Weights of a small CTC audio transcriber.
Model: activation geglu, layers 12, width 160.
Data: trained on single English nouns, adjectives and verbs, spoken by a formant synthesiser in many voices, 78125 training examples, 14.4 epochs.
Rows from block 9, named by matrix and row number. Rows with one number belong to one neuron. Each number is 128 + 24 x the weight over its row's rms, rounded and kept within 0 to 255. All counts start at 0. Numbers have three digits each. After the name is the row's rms in percent of the matrix's.
# gate: second MLP gate (model.blocks.9.mlp.gate.weight, 320x160), inputs 0-53
# fc1: second MLP up (model.blocks.9.mlp.fc1.weight, 320x160), inputs 0-53
# fc2: second MLP down (model.blocks.9.mlp.fc2.weight, 160x320, transposed), outputs 0-53
gate.173 083:173155126103120083088108097147105129101118120142094132148161117159107155136104153113140139119076103139109123163152148129101159172177146090096097108115120114101101
fc1.173 083:122123124134132137138149162111145132142117158120150154137163160121118149105133137114137118097123131119128124108142144130109099145132129117146150121153122121136147
fc2.173 083:117172122104140114113136144160089154094130138165112176126098143156135143129133143108145077133153121115162111127117165106130110144163092117153096104119136149153110
gate.174 100:086126161140162068105139133108112128071164097113134088108128122154128142171126150122126160172109147099136160138163123131109074150126091115156113147118141133118120
fc1.174 100:111098160114137082161117129145138135107134074140142091100127109121098117160098103144130152203101135121133138167118133136092108165104114070172132144159133121129131
fc2.174 103:114119104118111129148143118141107102113170110127158135160152158131135124112113095102155146122127132157092146165119103130130098103095099154121116114109166094132136
gate.175 086:097127134156100092137107152104161109110129112118075122096154143171149095113108114132143126149120145134108164155095130105099104164119130157153100115124100152077167
fc1.175 087:061141135133110153129149094142131121150120102133112137118165101116167113126082122139135167144122102121096130068162110130098128128117128058118162128175141096194107
fc2.175 091:117078102117110118136131117167098142116139113093063164125137128128120112160085129136132136097151118165121172136145127164092154127122137136118100096157107143130128
gate.176 093:143134106096140100095125151139140099159127127137111152078167093090144162126120111111126118098136120092095096129136095123145113145121147142124175137107088114141113
fc1.176 091:134076142148069128125111110143099159141113138163193094122109084117126125128152137117165149134131121161093145141115063089106126108127109099105154141162115113138180
fc2.176 091:083160127116146166178118104120128096150136113185139131182161155125120103162166103100140128113131120137084134163110127151154136111117155153097157089110107103101140
gate.177 081:147167152140101126109104093126143128130140167164151134103095163108125091138162152099154171139157159090100105118129108131171112154125100107156144126193165133148121
fc1.177 076:105143161124167122173085127127128136115120118138163111098141116160102121172173132109147102151117139123194130128130119160081133093162142130176101122150128103129114
fc2.177 074:150124113171119124130128098155102123189148111144151095133140118130127167167165102146129138127112115099126122114161137107138119151109130115118170123102108099085164
gate.178 104:157138085108139134093133149081122113146096146123108118110084156120111168122148120149124124090124133103134075059156152118121099145082155159147130131116094158123130
fc1.178 101:128144146114106120082155110110149138142119109147122213147151122116113092153096132136104091121120130143156131105130135137113140130150138117127139164118122134124176
fc2.178 102:102126136141108109162131134114115122100130119117135126129137151136157154150121128149088164059122123125130176112114159110124095136111100117116144176151198118119130
gate.179 098:155127169120129127106120172122131135091156112138123125092099151106122135105174143172072107133118140148098144118131129122153145116134133108158082154134129120153080
fc1.179 097:117097099134129153114119142125105124078137066151132106128098153153093101056134166175130131143135181149143122147144122159141154187135123148121102134147129107123119
fc2.179 100:132136114131111141161110111152158120138133116109112119097131104154103095077118137122156147158150162111136136133105167147113123126125097128122077121129127176175126
gate.180 103:154109154107141101105091128132162107126173103141142095119126152151110149160082112122110152135118079081132101168108133120126138123135148132129158208111165139088121
fc1.180 114:111131135094123110130112132141122106136175095167160097101152133105101165145130104108133114152129113111092095141111117120131110094169126102161136176112182144075125
fc2.180 113:146114135111117160156122098116172140133137147097116133095156154149099086131130135128128082103082098123089110156157132138141133148149117162143121125111092159159162
gate.181 113:131182133092121085142119153108119136122134152096150143163161134159111101140124160123083161114163135118159121155082135097145120094147110163139104140146162154084128
fc1.181 114:114169139097171173152137150160101121149120159103140145124182153168129102116112119097115168105145151099133142118134124133105156121141157121126093144136152122133121
fc2.181 109:083087134135140120167117109123149114099144129111073124121129130131117124139100126125113154113082103126123116139123108150164118184142143147118145143132138138157103
gate.182 111:140178095138158098101116122121155115151133125121107091098139168136133126152107125087104078120109122149132167072157127109087131134111149070122112121116158152116125
fc1.182 111:126140159128110134135131134158100122108074139134111146136086096097103108133165162154103127099128104145126159116140106124172138083118115187138129146092083138121148
fc2.182 105:114133101130082091127172124116090151111160167115140118147134108155116144120137161153112119090098110098170105146075087131103137114131162150171127150130144144152118
gate.183 112:099124152094119145150185146102109162110130125114133109110157133155155193135110100139135096100164144111134091131142150167135119119098163144112104083113163119130132
fc1.183 100:136093116081141160139112127141093124131136078179144086154134122083100108100129124119099131162139125131115163183118117147099112147102130101133136132160125168172115
fc2.183 109:113127146099143098116119125117166125122107114151129146120114116133107160121146150123105116155153161138134143109097170167131131054117146109124220134138171143153109
gate.184 102:162136147154126108146078106141133134176114148171112100106146131121132154139110124169127118147101120111136126179135162144082086127125122076117115092131073148111092
fc1.184 113:150146129129128114178072144132141108115109156149129145115141102100065117096120107150139145139149133136125186156115157112110118105153101113153097151163103122078116
fc2.184 107:134122139183119149117100146110118096122127129139156139077142128110103125098141104169142109071095128082129146131153129085115155129160083114139129103131121131124153
gate.185 104:142132154124158126134120147155151154124142113139138123194149094103154138166094130124138109094128125109118149124132140124145110120119119122169130124127159130120102
fc1.185 098:130135139125107138128137139106128086132114094143107111110152141163087115090140110082133109090105156159189084121129108117150129126108095077089140116125126098099153
fc2.185 100:093146153167142152186125116144169155146113130122160131125141150155117099161119091072108128106100141155160153106164134102123163130160108205197171154120142136156101
gate.186 099:130116103139155107085118102127164140138137080122155088115145151076116128141110094135099109120188100123113165113115158113111121143148092166172115150094088151129119
fc1.186 091:161106122126153125098165139148165098119148080103101110093151090161103090119159094113123137109113124162096150109125098141106109159123115096143111121127169142120112
fc2.186 095:134162113112170111141119113119161115131157123121180141145152128137138137132154121138115136123124090155107126137138105134172142106102080131101127112134129107122065
gate.187 116:128119127167072098134108116119123172115136131146143136127105144134152143166125109139129090122137103081129128136089128116100069130134158182114115091089107138155114
fc1.187 127:153107150060168098104144117110165111107174139135117151119142095077127138068131115111128133111105100137155170109121168131141166130121133063158113128148110123114152
fc2.187 123:141164127117167134084140134138160100116131098146106091119154187170132139088082136158111154125117147120126094108159142113130167172103079165143120136121151132165140
gate.188 102:182108106088107105113128107083136164135129069068145088110118119114153176088137079122157134114099134141110145078122154141136122119128115132154088126127123156114125
fc1.188 105:112098126099102125079112136088116144096110094055122089135141108125123134121133125130140154140081116159110145102151122127151113096104123107160091122117145130156153
fc2.188 106:094138145148135125109135155105132140112130130134194115128109207117154119128146099167138103082139126143123154160140118109110140096156137109085147085128086109112121
gate.189 113:111172099062153123136151148159134150125155109134119152125164112105118138118157146152088145151102117110130123186130127140094139150142118102163105104174119129120104
fc1.189 109:124146139100163146112091120130118111149157170111130076123094132156114083076131135120106140136104080107167076126119173155130133112137157122175170138142110087110161
fc2.189 124:103165140165121092162148147149160097094200084127155108096169140138146140143087105155154147134158139080128136152108101108123138144158121124117130099099121098091113
gate.190 098:154156102125117157118104087110123160106131137118147122108097113122100116120104141117120129168115120110116154172105105120134120113137088151134123140105157171189164
fc1.190 100:164111189151118153127095077151124122132095110130160102149134126127133140125109110146151171142133177130162160116096140135109112185128142149117061138097162106149084
fc2.190 102:110157093159120149150152135132119151118102131151111150128168173119170174118113139082120120118154154127150116087168099153119151155137109140154119130158110116147154
gate.191 101:115152114106171118120185127111128106089139114118079105168147098149103091087122135152108097125136116103112104128123143130134107133113149100135147104163145127152161
fc1.191 109:124111117090148122128120122139126132117131147138126112184125128136097124101169145136144139123142120118101118134110129112119135108144117153092147104075138130108115
fc2.191 111:130140139128133108108083110149160138134131124102127082100123119150171117138118136161111143137167148126174112132129140131115172137143132156127146074150123101083104
gate.192 077:122151120118131131171174130140170125135097113156127123123114196090115132125116135171117122118131118066127097088102101123108146142119134137145095082137090175132119
fc1.192 078:130161116149128103111183131100177132140150144093114160117129161120160126124135154102105107085116118117115154127086104119149168122163125180105143169164126130153113
fc2.192 076:123144095102142127110113121153153130122166132100172154089143096143171105102125125107092142140123110134130128095164108119081108106139120138133104137109134123142129
gate.193 103:155141147109115117136155163130099126158083135127143125103134131121152157127117143139161143119137130113069137137140097144153137188111144118139168139135166172124113
fc1.193 102:158137151121134133094134128127121144159106103085095116109154129167134120162126133150085153141087117154156086141097171096099167131134116161133134151154157133200105
fc2.193 099:106171150108134150107139141146132135132113113104143122134135125176145124107109112099160156136123097130066080112128122117084135106124104134112110139157120122113141
gate.194 081:152165160147123154106128164125154140149124110116154123111156131090118100134118143067105148083130108096123079124094147170159096136134144105085128152112187137138115
fc1.194 084:110118112099135127086095098130137155109085128127130139133142146152123147125124092177095116115113107152124100108141110109106095118105136164128107137119132105125147
fc2.194 085:134142130151105173105104123121126121108081122134114169134126142110124082148152156153134150151182128145150125134098129155106137102145153135084120187147139150152110
gate.195 094:112126106106111137121148115141135134151150099163107103099163124125132125146090143144153118109105163139136133138114182098120142147171148071149126125150148130086142
fc1.195 099:103090164175102133121092152133100158145108083099110093158109148125143167136130135103129104109120084123163115130139108108106154112139094137130140159115120117165112
fc2.195 098:101096142132090131122142111150145148125162143142135117080134118122103132101134144116109176139110140168135113162124104165111156105119138086110101087126097139130061
gate.196 095:183089154133094126125132158181100114163126082089079110119136155075132148093116108111140112161093136120134126091155131140133073126121108101156127129122135149131123
fc1.196 093:103143125139127157160144097114144144136126151147142089152122171161132155098069094120082136100136087155115140102097099126157143086128157164118161163124098144119159
fc2.196 096:116161154104120146137161126131106159108112145093139146097150169126106085150106141143156127119124120134101124080148125109173159111143142152129157138122138134107121
gate.197 114:129118104151120128138086173145168119148142175146165114080076109117083140134096103139169102117202122150100148118128101113137112121142099138130153131120174139156115
fc1.197 117:118161160115164157084176127118128119107107141113121148134181170118147159148120147156093157179118110177154065111096139116107156130142152106140155166170113117160125
fc2.197 116:145138125131094166110121151134099104160069187112063131153127129101118125131084154113104084138164134092158099112165165138126109126126147103129173116118102124220124
gate.198 101:142140151153150161095116163104075108137139126155116108101126112165117101100104102076124172144128167141126146123146082124117128152113166132160110156086148121116147
fc1.198 108:124102129103152132125135150195172116121129127090169145135116148132158201147153097130178080157144101132156159107163134144130112091128059164132134136132123167089108
fc2.198 107:138117153119131090106146105071137108126156118147114088116118116109125110146181152152155153121162102163123121155133090158180100125095108091125120119124146121128134
gate.199 104:112121195115171099167123144136112149116118160106160113152164134089179168098147127105141094115119113110077113152121122148154118145131097103157138128113128160132144
fc1.199 101:122159126131133106109144106087154133140150111132110125170135102133148094163133156137072151146145089150104158135094125100094140126093122124139131120157141119176161
fc2.199 099:158124122148127140108136104114142128122171133117152172156113136137134167134150120101099111117139128123161101124109110129104127119162135130111113133131138163144118
gate.200 105:115093131154115119135101103091100102125160180144172143126075150105136105123103115104159132089072112113127137123140125172137145179120123159150128130155086145113138
fc1.200 100:112176149142121146164140094147133088148113127102144121148139098143119153081132159140137140117144092110099129104130162137099177169166174092164133109073139154133138
fc2.200 099:128163170099103121145083118124144091123072135138147096151122100143113153134147109141135151157199097179137156127122172149144101123148095126151192119147094120133137
gate.201 105:149184082146116124133098089124072137103143149114140123092122159140123120139127130131157125131126126148115115115135095153128139111094121117163153138131137137091188
fc1.201 108:145125138110168113102134116120124166125131161127165099140114132109112134154109137144155114116101084134105081143200074168117131110139057154127132165107104128145167
fc2.201 103:113076138168142139139134142146179154120153130163105151129070127133133165142120132132153106098128178142138063142145155162123109116144129083135153112134158099131138
gate.202 085:102118143133166141162117092111125119119089139150112085119157140123102145128102126161140158125133131122144161131115144091078097158124103162135140163094157141107109
fc1.202 081:150153164156134113157128088140103150152101118160115138147120132131156155165093093167131159154111150130165157118160179154116140138144122174126074152099136138098143
fc2.202 081:129117156149165138119132134089119129102130134138142141108143160094143151112152151137120132088072132107133109088114147079120077097138117155121155131111129096159149
gate.203 084:126164140118147119126112149117124082138142113112132145155112132092096094128106135130174102151124120138145134134121176129119146120124150129178134065105100158115116
fc1.203 077:123122090180173117121148150154128155111105171162148113098136154122138152136142144148129132165123079140141152124132136098148138106131100118118132087141121128109164
fc2.203 086:112168115130104101124126115131073126139156114143114117128161174089191094127111087146153149176131125108140127074131147120143104153142118138128131148146104134132163
gate.204 097:139110091163114082086120138128134131125122071106169135116125133115117114083106161149146107102061117135163094142117145131102139130143165157142130112096099141128099
fc1.204 102:116113101131141130125087138115136126130154115082109165078098090167167158140156113104115130102120136159092146090113106156104098156136167093128122164160108090178130
fc2.204 100:123126107133124128140167116124090156150114120087136197138120101100112138184108104181149114136099126143097152111114128131126118112131134169167142140109174148163140
gate.205 080:166083128157126123131118105136138123164152077128107131201123111148126101120127127143117091136171114138142110154106116097175181124125117129087125099137132150120104
fc1.205 077:133121113151113126122120162133110081131163104095077097188164141161110153180119088151136100142171088083132140150076118107164132118141119120084133137130121113132097
fc2.205 078:152101142076118138113115177140148142155104150090136161141128113118153117140173120149118119164124108096115138142105102157098134095140132169125153126146103083093155
gate.206 146:110146134166129072060140121095110111148137161139094130119135106145122156125162178101134120181116150147142075130114110116128110147138152112150174123137090135117137
fc1.206 150:100145127159121074070120121094120114148133150137103124123129105159126165117173183119140113166105136142149087123118114128134116133136154096161160099128089133115141
fc2.206 080:135123148123166121112130094129145143111130117073138142090131122086117148153165076155114142100148115118144130118126123149147171126132111135115179144139149164146082
gate.207 083:161117156150135157123146134128091136140084106127134153123166163114144135153103122137111133153121148117140158161114141152136163201124091120136079120147145131147138
fc1.207 082:110130128125114134097160162146126134146131144105138134161103088150187112128138088109154093127112109136162138094131109115124153131156140128106176114135094110110133
fc2.207 077:114107140158140114138138091136187133166140131130108127173124152112114133152102112159147059136182105193127121134163117136136129109118106122131136146144093141119092
gate.208 089:109134122143100119068139109096091150135167128132094091125173099142106128121127116133127119105146137108149126088104147178150177127097133143110133168125134155147126
fc1.208 088:148103142127127100128093099118135151115146120114099122113103121107099203145140126144110127105164131163135126142130135128128089117117108131107119132126103146124144
fc2.208 087:100097114124163139110129156128100118121108123125121109136120127081146141147168136135141170102120109126143120158149082195164128119108115147099100113153139126095106
gate.209 096:134132136129119118107119138132160102130138113097145129167121082104124122124136102174140121110139083155108142147139149125094161124154149117181144141120128158076114
fc1.209 096:098183121111127134143122120138123118126099115087148175186125138148103116141119113148137143148148126144104108126132161127090127119141139139145113119118189133089117
fc2.209 098:144194125098137120095124156151121128150125118123131104111112112137105129162101146129126116133122114155110110129130165102089103164112150176172092139184127096118129
gate.210 127:162153157139166158204109141154160119134100130161100118111107169124108137128113078152138153149133111125123135084151161109130140118113158090130148120117156135136119
fc1.210 128:152154135118166156105133093115139097092078102161133127134125129163131115134195152160152144133135129077073104158137135114126121138127117101118133085132150096181190
fc2.210 122:161137133143127151096112077123115102117102093126135148123129136129124109136125152102126136123136145124099073086110133129140167121103108157091141118116172084119120
gate.211 109:140075083152098033145097153122128153155163109133127120106139137138088170172115103121152131099116098125125128138110118118177125153140121093142159122128098114156152
fc1.211 114:135077106173098107121136119121154083134141148134131164109155109141067156108092103130141184134147129141130141180118149131181154116133110138138139120121114120158126
fc2.211 130:097131176139076125127121141140110131136080112147112178125126162148140138136101103152136102155130130065164102147123135126149170146110098126157141119157108128145137
gate.212 086:146186131072143112165094112102136143117077117092138104123105162141133173173118120082081161137130120117166117166079154142159136146159159117151121139169119141155098
fc1.212 092:144164107087125079103121163107151130134099096088125148141118157142130140134135090085076116168143088151127080171094154152157140154154152140113095135168113142122118
fc2.212 095:169092101120147123137159153154145184125100137122156154083135087160155126126144087141161081148115146128114118158140137091094103176137126151125139169170126086157131
gate.213 111:091113126070156141133135146139130148114123138115165117143134128119065116141138127129129113152126185155191114133112138142141146109107116158140148124128126123132102
fc1.213 113:137159167174145140131091125118148115146159164146118164106111158171152152133117137140108146118151084098084152113164093132140117144156125112095087116127137073138101
fc2.213 116:119122117164134084119113124157088151080102076136147146139127130152128152137146093146127111161117108169117130086100138106124113150137113103144117138132075110101155
gate.214 097:162171066087117117142136140120093125093120128119135156147104129137107139162163151115087189093126105083140127156106119143101143134147133154149115131088120109184129
fc1.214 092:168136084099115177143165119101131103135094096101136156140142131135122149121174109112088173119095134134094132142129117175135098109151135163161119147112152121140102
fc2.214 092:175127092095136118139142146123134139126137068090137116123123120135130138128162127119128123124094144109098118128108184160108137110148155166102129170141122094119129
gate.215 079:121175109157143131107123141111137082127142133137143164096146098178121110142169168152126125093113167157199111151127140132087171152159141111118128140140123136092087
fc1.215 070:094159120114118146130093125161112127092136101139120141138142117137132096091161132119106156123108155124196113130143104128150126085139142140161103187135175125141084
fc2.215 071:147158120152134139122115127118167106132076120161104101116100108146149121067129104131139101100153163088117120113099157142141151134109126089112124133163115129096152
gate.216 077:083145078159139147117172098090153134135179130134163100131120131144135109124136147127109149132116109097103121114149127123156180161093128084099126090096161167167144
fc1.216 076:097178105142155126117115152096137165139182184140145104107152131167128139105138132110128141133108149141120135162124133124126199149112115101075082104125154127097133
fc2.216 079:180118087117106134115177113128144156109131163127082140160139106133114122119140113122140111062111137126135128120142110083088129104130124129121133125155128156164137
gate.217 095:120095153142157135114156147117086142154138127122090127101125125125118154142131113141144118137112089117136101158091189128123085103132161103120152115129161125111079
fc1.217 095:108096123124121110076111131155133131151166109123104128130172083131124168143133161148132126129172116150187122133110133182132136099116143121118128114148134132126109
fc2.217 095:147145113125127103123144150170114166147138133108126097127111105140126104089158096118086117106116069097139141128124119113128138097140167127108126153091125164144108
gate.218 087:149126173147191136088147090111139165139126109110135133127155135168136117102122154118122159130139129106095123138102150104054125133144194154126120148091108083171122
fc1.218 086:131151112146167082058107147126136150139142134129118112148124167131127111106098143112151084095127128175101101157114176163158129123162106119115115108101083116123133
fc2.218 087:142102130139097125157130110153146145147133155173101091177100113135109133154161190163086137135147122169134132155125126155117117081107117120112169117100137141187140
gate.219 103:129134127120151153125138135147141103150127096113085168102108126200081089075148097164129124119166131123135166154131133078164145124153146158144094109138166116110157
fc1.219 104:149104118094181125145102165157145084138126114116051169150116131151106069122138109110120104139131121142155136124142143104150118132144187154133137133142125119116122
fc2.219 106:103128092131166155172143106116099124138110128117121179102166099115089089166128133112110138174149124146127167108122165141094127082112127131159144137150143116119131
gate.220 121:168122176171120109161162161133145146144118117102125091123110110104134161124145101105111192122152070126165124053133130083132138093113139124134130104107103171163130
fc1.220 120:190098162171112141176121101181130123125084113117130118130134123099128148108109136136127141121134110112134067075150163105159136081099111122116142109127153175185137
fc2.220 147:171105150127125087128138115122132127133081154120136130129137120145152123150096150089143118130101103099115094096157176102149160142120145122129116123080155127130129
gate.221 108:176107093177137098083120130141143084116085089100164126188151133142144083147141163151146132145115125136140108150154107124148143092144138128147105094140138085137126
fc1.221 097:127144144171166113120116121120119131145133058117116087132125147127110095111084124128131127124087116130079104132124131110100140161134134111118107113184137099110133
fc2.221 102:118153126130139129098133080128126102123117105138103143157144160160139100149126146124164151143123128130144130167136130154109144126149144134095122095120143121052109
gate.222 088:115151139118145134094135144131122099138176120104168122075199108132134135170074107136097117085140144084100159079175142121144120105158125151099152123120148106122145
fc1.222 084:112114136170131162054128115144109147132158135127154115096160072110134107174114099102095091114143138115115170131123097160146096094105132146097116140135140151146108
fc2.222 080:114159129116097130126140160109073119136124083099188119114156123160116135124090102133136114120132153142109132160107132097134132108148142157072129132125101119124145
gate.223 133:152135132120151148134102110129134090113112115131154100136143132119082115077125083147060129122150129188142120131120121147141125134132084130094171109159115139135134
fc1.223 130:131187109156095140130150093149121091126135131045100106134113143122106115068114130178099155118164127116125108149122164103154121156142093152105132144158105099140148
fc2.223 127:101120169132188073144131130148128192107154079104111158135122128110105103082173096087137154089137100143131122158118139105162157131133155134130066149098115105088144
gate.224 099:130095098102103079112099113108130124121128114137170112108111114073145135092142133159120101178154142149117098140106152107151155111085143120137136143167128129111138
fc1.224 096:166062134106139097116123148152157132126150132147133149147116071133111129131115110103100126147150116156161172110126120123140121138095121148120128114083111171127132
fc2.224 098:105108116118182164144139096149133155116135173129062161144154116151138130097146119130122167125110107149159111123154159095134162121166152158126123121070124131119138
gate.225 093:131139181130088157164144166091149122101115121113127110112153138101110141155154141123116113121152065133119100102124119169130162133095152124147103086135121168176147
fc1.225 091:101132163152113161105144100146134166123080105137144095163118123152106124144077134097131136153122124153132127142168169172171147095121105160131119116112135149165138
fc2.225 079:143123177107155123131109144100128113101118093107138142143169102179139148124096089127166079115157124148114103108088106153118141117109141147139145103121143176160130
gate.226 103:176122107169119094122062139172133096122123112121097122093149133130125157150141113152135125120164130130145093123098160140101130171134125148134110080120187160093100
fc1.226 105:157149156089129151136112113159105143138144129111114081144130151083115133110130110124128134113105121122141138112106122160110148156125166093119112138095114122113142
fc2.226 105:126123178081121093086108077133146106159097147114091122158134159146140120114101115139145093127157132161143128135123119092150102152070136127109130130113106148136142
gate.227 120:144147117167124123090151113150086118119182126119164137112134103146147107135113140098128114124133130146118114110078128114143170121100153110170155121084104146144124
fc1.227 124:145131156108129156180144146126148143142128144183100122108122153097127111132181118156102114175121135077123139133151097121136108140156082145119097171174168127096138
fc2.227 160:118137106090145161177122071164178124123107147150117142124072137126118126117198157139153150119116131109112114146096101110128133108133122115130150116152163121114091
gate.228 089:151098148115142110137141163180111121151132127132120163149132115123106140131145076111116148143140100130095129139149121128155119133122082094095140117146115168120102
fc1.228 095:117128119135088108115129117178159144109145112109129147124156106101130109154122098080130128161159135123122101152122139130143137133152137089148100092159142120137170
fc2.228 089:148115150148115094124094119102115127142171134101134129128102174110101159131137153096105097186120124144179149113199144110122128127128084124120106103131126125105154
gate.229 100:150136139114145133163132120094148165126132124094125113121116120130102171108148120101108173088152152109157145142102118139115151143146085142073143162152088125156099
fc1.229 098:126139095128155135075115140129098102121129147125108150163155116158121121099127136145140131122127077149123118162098097141130116114135144104125121092118140103133177
fc2.229 098:109142098123117148115106098133106125163105051146129106151106110138115129105135132103151172141116121175104123146167134151131096109156141139141120122152171152108152
gate.230 083:128108104098159165154175118095109102136133129165146174117083105117067108149143150139109157131094089145156146150067132164170127124127109118147118095083076142096126
fc1.230 086:112107070081140133105166089118141112137151109151148129104104098133120099132169158136102143096152124139106162135100110128153146100115151147142119090126102149128126
fc2.230 083:136112144144084128150126122147108097146101135132107113107144147128129148142140130124123131165124125137149134122167156112115146090105165130094115138164099096118097
gate.231 103:116126133104177132123144130156111129131123144147144146125134103165128121134140162139101119148127107111090110106128089095132098134137117132148116116159145120097157
fc1.231 104:130147146131107116128122109133136121137142088105160137109149107141102168128131121092165134151151143121148110115126150108139107153166170064111116156083106119154106
fc2.231 106:139161124150091130107152135102138096142184145154182119132140152126115152099172128146104109110141170071102141135111100153133132135117139125103157121120092138113125
gate.232 083:127116147110173111140158134129098140138127100141152163128102155171125108127150109107093135118082141140172113128157129134115101141133134117086126143143176162190152
fc1.232 080:136121094144120120156166136155094129111140149126152161138152157167140169119092129107102137139141118112117090127152130181146119161119128101140160122122097165139122
fc2.232 078:118125140157101113099127129161149182124159135086157139114115134115119110142046158106171116128134126117156138097156137154073154109146134104132122141114095136141165
gate.233 079:118116111126133124138158145070098132118152138059103113156143094108134101119152123146134140130142103115104148148158163140128137133162131118164094183185139128125131
fc1.233 087:141116125116159130112134163079087120090136159081136140106118112112107147150130115110143134153124106163091152189162151082085133118113134082097094156121138130122113
fc2.233 079:155142101128145125150141097141116146103156130090111140163112124093112157132112131093144112120131127090134174138134153146126074139135127105123162138085108145132129
gate.234 096:106140128111118163153081127160130101138131159121163106114151130079118108109130117128094080136124122169121179135145147109155150127104153164126139119071112159104140
fc1.234 099:066132132131120139098119123170145131135120143112132087135146113133114104139131124129105072105131113112110093150155119114105135104143135165141123127109146197097137
fc2.234 101:137123084154138107128161117133139139149118115109121119094141121130103181170073147128130103128093129091114138134116129159107123155138120138140163180153170150165100
gate.235 111:159107152075136115116070124148118122115107141123121146150125082162117127139138116102143064128169144132149090137104121114130131141147094101121160119126159143150135
fc1.235 123:101088136167126122111152137135151104143144105132131105099098146092153155154119158104154184141088090119089151125141122120102117119118128146107123155127097160153134
fc2.235 121:137167105143079174092111158127127148110104153145141146125097087144161135122127092132117088086109131115102074104114133120120145171110146137125142138136094140175137
gate.236 083:130140128076162102145160116110102134134098141078092128175123125125112118163145124132081111122114099114131093162149136104134122141118178107154125140139135108150186
fc1.236 083:132115141124139129164104153112136128137141137155102114093156082109151161089103093155145141109116149124133166138146114130121133065123072159088168163095110118147097
fc2.236 086:114122142155146135147127113129095135198112128136117124149139137143143095103104133164113098152094143173151167131127074118086136165074153113148098093157146147114144
gate.237 076:126107146096115119087104142139115094106137087082167116116107128131092127113138121158121126132131108111128101181157128167134098099086096126160178119121141175119164
fc1.237 071:125082118174152151146110134140132131139082134154151139168155075101146129116161111194140130128106153150165132157163135107127138149156135169144163158086146150135117
fc2.237 070:176107135109112121152174141151162113149118100144170114138132112089194095128125157139120128151108138121110156098156095112111176119143171130144091107071164122119120
gate.238 081:101141136145107121099171094115123171111132078091171124167175153115103107102124142125141115157124116154164150119154105164116148173086108088091116119142125128155150
fc1.238 077:106145114116091108073132113112158123119156177145135158184127112130152130070098121133185144103149127102101171137102119101146111141110147149104106159146118140135119
fc2.238 082:132126086181146144075148170168121122145152099118123104143139123132142147111169103153127128160138130104116119104165143121117163147127183132096158116128105141132123
gate.239 094:157133133158148133123103097139072108142131121093119125155170103130105151152133086142095118157148164143118127156145144137157116124165127068120120090166094120111104
fc1.239 098:103166123144166105091161119174094103074135113127168119074088162121121088158148168153148138113117100167121140156111142115099098178156099141118120136129096159133124
fc2.239 100:210117136123115119109148185172091122167150180129165158114133120100146101120134127145126083168125142109142158136127120144150111099112124121148131133129105109147164
gate.240 096:137137115130146126171120114066110118122132110090189135133140136136169124109114109152129134117136100104125165090129147138180135133111126115132123100126163084107142
fc1.240 085:139116128070089139092170170178131143108118116171074155152142067121130108126123144118126092126112127136135169121105119112140131184113104121106141136115150148127141
fc2.240 095:126142136139116164110119152123168145135144078126125148095167109097118192162140122149122145119127139135094080171121087077119144070165125144159129161142086121123162
gate.241 101:147107145129096132146109130132084122121097144068096132160179129144126131147138117129086169127129104134134154135110113136150127098112110153155144117106135115193101
fc1.241 104:103142115164076115137145107164122143157161126142164110136139139140149155099098110137164131118110140128145126134104146126113130142091177110138104154105159135118126
fc2.241 102:139112092157142170151161111166099125126132148118145157137072139120121117145119158120130148160085113134124098115145127110137099145175168110100128143075156140140133
gate.242 092:117148109138132129111135144160116130170120145088082186105136114156139143149156111099121128107135172104116126133116139127148151114125137116138125107185141091095115
fc1.242 094:094094101152099125103147101091116130123120119115130104135146139145128110140094098132118148147141146099127135146106122134205107101111123116142134121111130159089146
fc2.242 096:120126153142132134130118102132118096112152121153101123116112103125083145147110149114118153169140140110125150112111171117117139115110135094178144137136103141182120
gate.243 095:126106093122089136110150107130079118102130137156109137120092122137095126115126122130144138134135114073105122116115136143104151112195100121169147136115165167110164
fc1.243 095:151122169104128135179155154174142137149097129104141148137137124113176145122135169129113104143121169128155132137122147106145103151117151126105125127126103101182105
fc2.243 100:145143122115152129134096161176121121176125153119089098106127127101115154089123143089132079121166111113109117115118094114136098114142166104134154116162120139150148
gate.244 086:105136144099131123126143187110119136131124134142149132119135142118107118131148109081146177130090108177139128201130162119099129133137132135142116093129138101122082
fc1.244 085:174116103162121137085143142165115112111117081157117149115110121108127085144150101146161092121111135088080128111139110132127094119130132136131107100146156150103145
fc2.244 079:119153182147153126150084113137156122133119117153080108106098156107097138154106144154128136093145159110099152120119097122090150100134106113159164125157125149160104
gate.245 083:151155146130146146095146102108151117121121106122122115113134107095119130185125136126152151113116118159134136120132113143099156082125120125108162116145161121090182
fc1.245 081:118124114109082153117153140136134139159104155110112146109123151107155132106116110116116116191123106134127110158173125147140115124126149156147117133069148148097143
fc2.245 082:137118118131132131134122146073152171126127167155139143123093138113155160138137143130164112122132098137102145169137119158106123081149139096071143109136166088119087
gate.246 101:112163103101139151113135112138089114087141089127128118112121127115112104172142157123099136084111100105174090127102140115127161133177110147141126119138083102153116
fc1.246 108:165103107141126137138136123158109108141118165134143136122128123115129088160133101117146114137134153127138179132179151144099103102087079127110164160107125121094161
fc2.246 103:101108137116143128117160132170107133147119140120096118133107095115090104148121142129106104136101119088158137162151148170085149150129140123175147110138121107119165
gate.247 083:113157079134137139172129131092103107095103150121147136109131120106067145136115100104122129128122094133137151092130141136118102111153106086159107123069126163134104
fc1.247 084:135088128137109148115109134122118137195143140146149141153143138126159112159152138148137112121111172115151117115161122135159108156081147131110142110133119113138114
fc2.247 075:102142159104172150169087138161079110092137131132146126141109157103154134101128092115107105170128163128143104104100128121109153128129154152148140108130108149130116